A small image classifier, trained from scratch.
Model: arch preact_resnet, depths [2, 2, 4, 2], widths [64, 112, 192, 336].
Training: 10000 steps, batches of 128.
Data: trained on drawings of small networks of dots and links, 195000 training examples.
Rows from block 5 of a small image classifier, named by matrix and row number. Rows with one number belong to one channel. Each number is 200 + 40 x the weight over its row's rms, rounded and kept within 0 to 999. All counts start at 0.
After each channel's rows are labels from the 100 images, of 14976, where the channel reaches its highest value: "patch colour" is the nearest of a few named colours to the mean colour under the peak; "strongest on" is what is common among them. Only what is clearly more common there than usual is listed. The data: drawings of small networks of dots and links.
# convs0: first 3x3 conv (model.blocks.5.convs.0.weight, 192x192x3x3, each kernel summed), inputs 0-191
# convs1: second 3x3 conv (model.blocks.5.convs.1.weight, 192x192x3x3, transposed, each kernel summed), outputs 0-191

convs0.141,169,200,230,153,214,194,187,130,227,236,155,174,182,180,145,165,249,167,269,215,243,273,178,190,203,245,254,236,261,220,161,269,185,202,201,150,131,181,169,142,225,142,215,238,145,160,195,216,182,211,186,173,153,255,211,165,192,222,226,117,172,216,188,207,209,166,198,184,184,195,291,209,214,279,155,124,221,173,213,238,252,258,143,178,134,241,228,258,157,217,215,231,222,150,297,143,132,240,245,239,245,186,158,200,139,126,272,180,171,243,219,159,235,218,142,229,199,200,211,156,283,234,239,213,242,170,162,203,251,164,204,185,220,237,239,236,194,197,192,256,299,187,212,211,184,231,239,175,198,233,310,217,195,197,214,175,197,302,177,183,187,200,220,131,183,197,177,147,242,284,177,239,154,184,233,159,252,189,180,221,249,224,183,169,243,205,155,196,232,185,240,144
convs1.141,149,224,164,221,253,249,204,149,224,221,206,155,196,169,210,199,198,256,218,205,161,203,196,218,174,226,158,232,200,210,217,134,241,192,190,224,225,280,177,193,221,242,248,166,177,201,216,218,207,147,194,239,216,222,185,192,146,186,188,183,215,203,230,129,221,183,292,180,176,199,165,163,214,123,98,171,201,150,209,129,147,179,225,231,127,234,217,234,203,184,227,216,194,158,190,176,190,262,193,197,178,212,208,244,257,199,137,115,230,180,220,173,160,243,204,130,169,165,144,253,256,216,189,235,200,141,240,288,179,197,152,263,193,172,143,282,208,313,174,159,217,128,254,178,193,215,177,181,268,256,171,151,246,254,163,149,197,199,208,193,233,239,126,184,200,201,192,183,208,175,178,175,102,190,196,175,159,116,234,126,156,89,233,170,255,136,134,206,199,263,207,161
patch colour: black
strongest on: five dots

convs0.39,172,176,324,195,189,247,189,210,211,187,182,173,276,232,188,197,264,220,209,167,198,250,228,168,168,143,91,191,193,201,234,235,188,184,134,176,232,284,196,184,290,293,248,217,169,159,235,211,158,124,176,259,174,223,127,227,220,182,304,213,185,187,188,259,143,197,301,182,221,225,138,165,238,238,219,220,229,270,169,183,136,254,268,227,212,239,153,159,188,142,227,135,188,217,177,165,186,232,192,185,180,188,221,137,170,182,263,213,200,204,152,168,166,195,149,188,227,235,224,190,195,201,159,231,197,198,188,101,209,245,211,183,277,291,154,193,168,234,222,227,202,173,160,143,215,229,240,165,196,205,159,149,149,186,207,204,253,224,150,176,224,151,194,160,252,255,207,146,209,198,245,192,205,212,141,166,157,156,183,122,182,264,174,211,157,210,209,231,186,195,188,175
convs1.39,238,173,190,229,104,210,198,205,212,271,160,169,266,209,224,183,163,195,186,173,216,172,203,310,148,184,247,172,198,235,234,182,163,215,255,215,199,210,176,222,202,269,129,264,147,176,170,199,158,206,137,198,195,200,193,212,217,213,195,230,175,237,188,160,176,197,204,240,225,245,184,226,274,199,149,233,139,260,227,163,165,216,199,158,203,236,170,208,191,290,272,149,182,273,198,145,207,211,256,200,177,135,223,220,202,195,187,166,270,195,144,254,221,258,175,176,153,214,224,242,181,170,120,171,149,183,265,181,155,246,216,153,221,180,173,220,207,211,219,244,241,161,210,149,127,266,169,171,235,287,230,241,236,182,270,175,156,221,319,232,203,161,269,286,276,126,228,220,154,188,234,153,228,148,162,159,138,202,199,175,166,193,164,172,179,148,180,215,229,246,217,145
patch colour: grey
strongest on: nine dots

convs0.160,153,156,174,277,211,186,112,137,200,143,240,240,261,163,249,233,146,191,222,212,250,167,228,211,166,161,118,249,238,150,277,184,218,187,150,229,208,161,107,201,110,210,182,183,252,182,172,218,189,181,280,202,185,239,203,162,189,200,234,115,179,189,194,236,233,193,183,233,144,179,242,180,172,236,186,244,243,214,186,108,248,271,205,158,186,223,256,197,187,199,260,179,167,239,218,266,196,199,146,223,196,231,181,188,200,189,165,243,128,186,193,139,222,225,186,165,185,229,237,152,114,225,169,182,225,148,242,209,244,181,209,245,179,210,196,252,191,165,175,212,164,171,206,254,207,150,226,190,254,164,154,219,154,159,221,247,250,96,248,171,189,161,168,179,201,218,143,150,110,212,121,211,128,199,194,198,174,119,188,138,262,229,212,157,170,206,279,234,200,192,159,221
convs1.160,198,194,211,141,122,278,268,196,164,252,144,212,142,209,243,220,184,181,204,150,207,181,240,121,189,145,205,135,252,184,201,221,217,222,206,253,94,150,314,218,196,155,194,191,245,200,261,243,117,150,168,171,127,158,156,159,118,263,213,257,199,113,159,185,167,169,209,204,241,231,172,278,217,145,194,235,224,197,257,234,188,257,232,314,195,115,206,187,177,165,169,195,206,185,127,165,189,188,279,184,243,210,223,215,185,167,216,155,226,208,208,163,134,177,213,245,224,206,131,203,156,216,188,207,218,147,207,281,183,282,177,235,210,198,184,182,237,205,208,166,211,179,199,208,201,138,190,157,178,182,145,239,118,208,201,207,216,165,236,199,145,209,257,266,223,158,161,179,156,167,186,195,231,181,218,155,221,185,160,211,193,201,134,169,190,218,210,225,168,148,234,229
patch colour: grey
strongest on: nine dots

convs0.72,235,153,226,173,262,224,266,199,239,207,187,124,171,195,155,176,209,193,145,220,188,265,205,206,216,191,298,185,219,203,174,189,157,218,233,231,193,141,223,257,246,162,221,242,217,257,207,200,205,240,227,207,179,251,193,153,196,212,225,205,157,201,256,305,271,191,186,157,164,187,228,256,172,188,230,207,135,156,181,170,219,204,168,162,260,228,163,149,244,141,281,197,198,157,229,235,177,185,150,226,180,154,232,161,220,214,154,207,232,231,168,278,226,137,155,199,138,235,218,247,144,186,150,202,231,198,156,148,202,203,251,174,224,252,214,274,301,225,139,199,210,203,188,242,144,183,213,266,223,212,191,162,179,154,251,268,155,176,228,214,262,144,230,205,127,247,181,134,169,257,168,269,169,201,245,113,242,207,213,249,234,203,236,239,188,231,266,193,233,283,131,146
convs1.72,217,198,152,177,192,153,188,176,140,223,163,233,189,140,247,243,156,289,141,184,149,200,185,132,202,182,139,230,186,213,285,198,195,204,194,199,276,201,187,164,148,177,240,129,209,194,212,193,235,156,165,130,199,192,221,245,164,236,157,271,220,210,186,225,170,152,189,147,234,184,193,163,183,196,218,216,194,165,192,179,184,162,183,231,168,84,168,242,181,275,191,199,209,172,192,194,117,215,213,224,239,176,158,196,188,203,220,152,216,195,258,210,124,154,136,243,224,156,175,164,197,234,126,198,242,173,204,222,114,309,148,162,249,224,240,231,186,130,259,187,170,212,273,209,212,137,220,179,228,158,166,272,240,197,158,206,185,275,160,246,203,133,225,219,212,154,109,157,112,216,189,246,219,226,205,143,188,179,213,256,128,170,178,244,214,246,221,233,151,238,226,137
patch colour: grey
strongest on: nine dots

convs0.78,113,220,163,203,255,201,174,163,245,202,122,207,163,210,193,322,288,197,265,224,159,191,222,220,199,215,230,166,186,241,242,161,202,253,190,177,181,221,204,205,183,224,215,208,190,201,153,166,179,148,208,125,163,211,205,227,165,172,205,202,212,96,209,152,143,164,255,203,188,188,153,173,185,221,192,174,209,196,297,277,210,218,266,185,183,253,209,212,201,188,151,197,244,193,183,185,234,132,160,242,124,209,140,216,208,250,195,225,217,159,193,204,145,220,230,219,174,185,183,243,200,271,200,220,280,189,158,170,202,201,153,194,143,193,132,247,144,179,207,216,106,170,245,236,216,203,184,194,258,147,109,239,150,211,140,167,235,238,191,191,185,115,236,115,217,218,133,109,219,259,223,222,153,188,148,181,130,122,203,179,176,244,172,279,167,232,227,184,201,240,186,166
convs1.78,175,177,164,151,143,103,232,164,197,251,177,165,181,178,162,134,193,212,204,226,214,168,261,145,205,205,149,249,224,268,184,249,224,218,210,174,169,301,184,209,157,107,211,95,239,220,224,130,209,223,121,192,163,221,236,217,250,218,238,209,199,173,281,153,221,159,186,133,154,196,205,159,228,170,192,225,246,167,187,221,222,174,210,197,240,155,229,128,208,176,253,199,212,237,255,159,168,94,174,281,211,248,234,234,213,115,289,209,281,192,203,215,228,160,176,224,183,185,223,191,172,233,210,186,171,227,241,247,231,171,114,226,220,203,204,270,164,182,149,215,155,225,182,227,231,169,183,176,220,174,175,205,223,172,151,207,237,231,280,255,199,274,231,218,129,186,268,251,190,187,171,158,184,255,251,220,195,205,286,222,270,203,219,229,161,190,166,173,210,181,223,243
patch colour: black
strongest on: five dots

convs0.127,240,179,173,201,187,197,185,188,170,233,212,179,136,178,176,211,188,170,177,230,215,203,198,204,242,167,223,214,193,231,186,257,276,172,186,245,242,286,172,175,251,318,161,183,209,135,222,123,204,280,203,134,189,184,201,140,271,194,159,201,281,251,202,143,219,198,176,130,274,199,176,172,153,184,239,224,204,181,254,237,172,228,205,181,200,190,168,206,199,209,171,153,165,124,166,245,181,114,137,168,209,255,189,226,229,235,271,236,211,264,114,189,178,277,190,227,222,96,236,173,187,250,247,241,145,172,149,155,222,191,199,180,161,118,278,235,239,233,211,193,251,230,208,218,216,126,229,227,179,239,174,237,279,190,193,160,254,180,175,195,170,189,211,267,198,172,192,240,210,248,158,218,192,189,237,251,232,137,178,241,230,165,196,156,193,227,252,112,139,207,166,239
convs1.127,194,222,211,183,183,206,193,196,181,196,121,204,281,197,264,194,184,193,199,194,179,186,141,205,207,166,155,245,168,139,239,155,168,201,219,216,138,179,205,219,216,254,163,219,137,198,151,135,262,157,189,187,266,252,193,182,123,220,192,199,235,275,259,168,189,101,204,197,135,168,295,188,228,230,169,165,179,202,108,139,159,225,189,226,96,201,224,224,163,214,216,167,150,212,215,164,113,218,162,214,180,199,138,168,185,291,180,183,145,195,245,191,160,184,180,156,211,182,217,203,206,204,189,212,216,186,217,224,167,201,257,204,229,208,195,178,182,223,149,198,225,182,230,300,196,270,178,213,204,152,214,204,251,179,316,184,162,159,146,216,109,142,186,230,190,182,203,239,276,202,232,165,90,213,175,201,162,241,187,176,197,171,236,132,127,136,185,294,177,230,186,220
patch colour: black
strongest on: five dots

convs0.161,180,194,155,201,180,200,137,195,182,216,188,180,184,212,261,206,219,128,165,247,200,168,117,146,197,181,117,255,139,170,219,252,241,270,176,181,172,211,214,226,152,240,209,163,217,223,206,224,230,139,244,138,141,196,232,249,261,172,195,158,184,209,280,205,152,208,251,167,268,230,178,146,185,180,183,224,160,153,259,241,196,222,197,163,155,157,128,218,203,142,216,159,114,238,149,185,228,189,210,153,199,231,283,172,176,89,186,183,161,195,216,220,197,112,177,236,93,151,219,221,144,179,215,175,246,181,158,165,233,217,190,196,240,234,131,197,202,196,170,219,192,272,162,241,155,183,299,175,193,190,308,147,181,223,193,141,200,248,185,137,157,250,138,189,193,242,216,173,190,212,137,207,240,211,202,157,170,167,164,210,136,273,170,205,217,216,235,172,199,230,251,210
convs1.161,199,214,166,238,197,149,213,146,191,316,174,183,121,143,230,247,219,154,216,188,189,193,258,245,190,181,209,196,234,274,202,158,197,253,184,204,163,172,291,205,142,144,208,249,145,255,144,164,214,206,175,149,220,174,225,217,253,170,195,191,223,67,243,200,262,203,178,187,266,211,228,147,249,208,161,221,246,174,214,246,148,195,269,237,259,198,230,200,171,140,209,210,225,190,235,244,244,182,177,215,229,176,213,135,222,233,218,168,259,227,95,214,138,158,221,198,229,210,193,216,184,220,181,177,208,205,122,183,207,200,245,240,221,197,235,193,128,228,250,155,241,145,223,224,224,174,190,246,209,203,166,155,202,220,59,187,248,247,205,153,282,201,135,237,212,190,186,198,196,213,226,207,290,251,264,130,206,204,146,221,216,284,200,247,189,205,170,197,156,215,206,227
patch colour: black
strongest on: five dots

convs0.30,148,225,158,217,218,258,178,174,232,265,202,157,214,234,188,231,200,177,132,208,208,250,174,182,143,215,184,153,227,192,275,219,219,211,216,236,228,157,213,194,204,152,246,275,200,141,218,216,196,165,233,184,205,258,219,209,162,240,133,194,240,240,100,223,175,193,235,248,210,245,197,208,250,185,268,218,228,214,246,124,193,241,208,212,250,191,280,134,169,152,233,223,206,219,217,209,279,204,218,124,230,195,185,176,148,225,193,256,213,213,222,234,214,256,183,129,236,162,205,166,266,162,236,244,219,157,179,214,277,197,208,127,197,238,176,286,176,199,167,224,202,272,176,205,229,227,154,272,200,124,283,184,262,190,231,228,159,136,208,265,226,156,169,217,219,238,235,170,191,355,186,203,176,216,227,214,209,247,161,184,232,180,169,199,186,195,183,266,256,244,283,270
convs1.30,158,243,113,175,275,163,130,158,191,173,257,167,222,166,223,152,204,197,261,194,167,221,228,219,206,187,161,221,158,159,145,81,186,153,152,207,175,222,163,169,279,227,184,195,226,159,195,214,205,168,177,257,173,180,157,181,274,173,215,170,195,224,235,191,243,172,141,175,234,214,223,187,157,190,209,173,156,183,197,151,204,213,124,196,170,207,186,211,208,211,239,183,219,130,175,193,178,173,134,227,205,202,100,156,192,151,140,175,184,167,225,203,198,134,231,184,172,198,171,116,173,239,211,176,112,262,302,191,198,188,231,135,203,142,188,139,205,210,248,222,219,218,214,253,172,171,162,232,235,251,232,237,160,298,146,209,158,204,189,233,162,207,229,81,137,147,153,193,168,252,189,185,132,208,207,140,182,180,214,200,206,196,190,229,207,289,153,181,138,253,274,215
patch colour: grey
strongest on: nine dots